Weights of a small text-conditioned image diffusion model.
Model: 4.52M parameters, text encoder width 192, text encoder activation geglu, activation silu.
Rows from block 7 of the denoiser of a small text-conditioned image diffusion model, named by matrix and row number. Rows with one number belong to one channel. Each number is 128 + 32 x the weight over its row's rms, rounded and kept within 0 to 255. All counts start at 0. Numbers have three digits each.
After each channel's rows are labels from the 100 images, of 14976 (inputs lightly noised), where the channel reaches its highest value: "responds to" is what is common among them; "peak on" is the class under the peak. Only what is clearly more common there than usual is listed. The data: made-up road signs on poles.
# convs0: first 3x3 conv (model.mid.2.convs.0.weight, 128x128x3x3, each kernel summed), inputs 32-63
# convs1: second 3x3 conv (model.mid.2.convs.1.weight, 128x128x3x3, transposed, each kernel summed), outputs 32-63

convs0.17:150113111131145075147114130160117204131122149181137083163156139084127136187109140168085133188172
convs1.17:150129166128101140130159156127101075147150084075164137112097115147129158130133113100142142120153
responds to: blue face; teal face
peak on: face

convs0.72:154105185132126108155115165177131136114118141152154115131088108117155104133091149193112096103137
convs1.72:162176118109145168069118172084119103118133076124135176164207202118115129152171099103188155158097
responds to: grey face
peak on: face

convs0.109:124228127188131205148160152124137145146157179171134125164151171174114170157214146166140122175151
convs1.109:115064120037137047111079122165112194085129140146138084135097124111108099121043157160107134110199
responds to: blue face
peak on: face

convs0.2:081134122140152145152177129125185128136185221103154169141091167160147126113125104104153131152142
convs1.2:151123156073135118090101159109104137144123122156156130139151174120152143158126136167148126133144
responds to: purple face; blue face
peak on: face

convs0.77:095139124067093105129093137115140123094076099141107189103161122101082046153148059153128140115129
convs1.77:125105164115154107168094100174182155096159150154176092131082062118172116078089149169137145123146
responds to: black face
peak on: face; symbol

convs0.126:153129146121150178154068155151185118119157167170112118119138144142116130185108173192189165148124
convs1.126:149120090117094130119145133110113103142103095103154134131110187072157144085109135111141093102188
responds to: blue face
peak on: face

convs0.83:122071155156111056157136145129141162139144144133178107178125080115152110134085147195109106156163
convs1.83:161158098136131170158120102194143092128135168112080126120172160128090143085174157128220139119082
responds to: orange face; yellow face
peak on: face

convs0.22:146134163114136188130143140136136123022074110163152149121113132111119100107136160138153145146094
convs1.22:116082134144116110184098125170103151167104175149103097139123141131069135131105190169086093130143
responds to: red face; black face
peak on: face; symbol

convs0.103:180086165109161088177094132195157166127152150133130093133087109087175149133090154199104138139164
convs1.103:125148145121122147065123112091108121102102123092142159172180182103115125146161124108183161126126
responds to: triangle sign; orange rim
peak on: face

convs0.30:169076176117175135162059186116181157145135169124173108143086098135213132125079147176146135156164
convs1.30:150155157131135156071123121153123132079114141121112161117191172111111109054159114113138136103098
responds to: grey face; teal rim
peak on: face

convs0.7:044076142185098133109094135042178149161148100109107130142101111105141094130076156133088127115137
convs1.7:177137126139164182206128174168166096102142152114131126117142144097144120112153117162150109120125
responds to: square sign; purple face; yellow rim
peak on: face

convs0.96:112117130144096179155073155140128139122143101168120136091091170174050124135124129158194180096152
convs1.96:106084095125143119134136122137089126145082130102121144118100113088150141116078157132075097122206
responds to: blue face
peak on: face

convs0.125:141172109137129119092178091125028158137108148176151141141139150138100115153182139155135135152158
convs1.125:144099147098143129203130110150146101121152133092158083124091101107094145145098158127159171115137
responds to: blue face
peak on: face

convs0.70:162074192076105082142060180151159148133117116110149092128120062115163127128078150176138136121154
convs1.70:124192063180128191145153105151129113138137176128083173119163158142102120095178134110144132117079
responds to: triangle sign; blue face; yellow rim
peak on: face

convs0.41:142076114103144127131119092123136097117121062087100126166109082157153088107037111140078127081171
convs1.41:164166142176143203207153094113136122142103167126090146150145088105114156085150167126098133097115
responds to: yellow face; orange face
peak on: face

convs0.49:157114170140140061142116128184101123155156125151161113110108098133168146099065131163135153150107
convs1.49:156180115125146162082120109102168156130111158118087154146217168132128103081160149100094182108116
responds to: grey face
peak on: face

convs0.9:131177139160103200124121152108112140120112157173126131142188170147088163206188171154171156149148
convs1.9:105048134040186073122103143154135153090140166122205093137088121096145074153029095133134136148188
responds to: blue face
peak on: face

convs0.43:139116100159109169151130169124182106130117131067127159119107150093171165080135061090150064086108
convs1.43:196145128139128116156092131189157142125102142173128056096134125153091122110158119186140159131097
responds to: green face; grey face
peak on: face

convs0.124:158071161105119097162150158163170130138079120110150138125107062122178105128080112154192144111137
convs1.124:179193096164126196116116164158143131147148164123105130104146208124073135078178097128125138107078
responds to: red face
peak on: face

convs0.89:104109098132121136118160162064138189081146140129117143176115162160131151141188163113081109117111
convs1.89:137085160106126114181105161168157101145123162149154072102145165116128132121096121188174105120131
responds to: purple rim
peak on: face

convs0.116:147135169137114135172104129122174154128106176155145124103148127121144162150093132160182177135158
convs1.116:132125095127134149109143127163129127120131112087126156148096177069086123120126133129062118088162
responds to: red face; yellow rim
peak on: face

convs0.44:107162101171170155136135132079105148153115128193097149110151147185177110132156150085111119086152
convs1.44:132111179125180140153108129184173133130154131121142090111163116138140113111140107188093144146138
responds to: purple face
peak on: face

convs0.62:182127149136148124165088124198135168121143146137106091189089142127137171123093136214106145124134
convs1.62:144121168104116153119145169102110095073107174133136127155156172133115115181149148123178137172150
responds to: purple face
peak on: face

convs0.120:154097203074128106112086140122146143080111157179161111147121132089142084166072147198112149185194
convs1.120:128144111144102162159153119137080102145135108098091143124145170146044165119150154104154083078115
responds to: black face
peak on: face

convs0.19:097131093183140113124140137077141084139090184128110184144138110138154107147131166111085138101100
convs1.19:132093116105169128194106116175154128112164150142159100117130110096154137043120118128207150137133
responds to: pink face
peak on: face

convs0.106:159124160097142173104155145170172146084129157187151111144118118101140119096094129209117148164124
convs1.106:121099101109092127157111105138094139093125132134080106133128174114048163134116196156146104060155
responds to: black face
peak on: face; symbol

convs0.6:185077193064114096174055155140155162122114145156112095137112121117140142183056118212174141138165
convs1.6:107172123167129178127180124128078110164123148115106185146144155139091127115147157087074122142115
responds to: black face
peak on: face; symbol

convs0.122:154100174123140134143134106214167140131133190092148099177122100049147088126110147161135123143153
convs1.122:120128145074171129070121194109071120148104098149170157121154173180081145164134103117125139149122
responds to: orange face
peak on: face

convs0.59:184156130120156114139104137182112195142138142200102114144129156166125170165163119199171172124167
convs1.59:112085109124114147171154136132137108081137147090175112131129132097102131160086144124148139142151
responds to: blue face
peak on: face

convs0.58:195116157057119061127119142168098160106098095151133089180122101148161112124045158212149149139154
convs1.58:095145115176082181157147109160123129132125158107075132123142154140078150094156187124137124121127
responds to: red rim; red face
peak on: symbol

convs0.95:146098179082123165111121142134156140079124163204150152135122143074139120147072111209122178177163
convs1.95:119125099119084136136143116125071112118151103100092134148099169113063168130118162112136089073159
responds to: black face; yellow rim
peak on: face; symbol

convs0.63:190041160078128055154084141141139161126090085144150103114115106109167098130066141178144171099163
convs1.63:113178070196129197148148112155133101173144127098097174120147096151109117074177117099117129138082
responds to: purple face; purple rim
peak on: face

convs0.56:143107161120097070163137150137132139127120093123161122160125086143171145103092159106150089078122
convs1.56:156172122156161159087106119152132143137125198151077140151178097131140126049162158131108181143142
responds to: square sign; brown face
peak on: face

convs0.86:164079168094139098162078158176120164135132159149164080151123129113155142117080152203121131129172
convs1.86:071161131132142151041131110127113100156090141151112191142201123141116113140168141107128149159098
responds to: blue face
peak on: face

convs0.4:154117155122117148059134122143109121103168177176135145137092160083069141115098120200135140139148
convs1.4:175112139112103117191120131145106117117100135133124095151137164113082153169120170158160125113125
responds to: black face
peak on: face

convs0.11:093106160130121071125081139114138104121118138089147115110108103123190053073083059117076123128109
convs1.11:178120169139112108107111144151150137130145156140142109149116106115147113136134147148077129131136
responds to: black face; purple face
peak on: symbol

convs0.64:107109094125080148126133074098117136176077107098124118102098095098126106140118134051100085086124
convs1.64:182144145140214156227125112159150135114182122092114106121121080142158111071139094152116152116128
responds to: white face; yellow face
peak on: face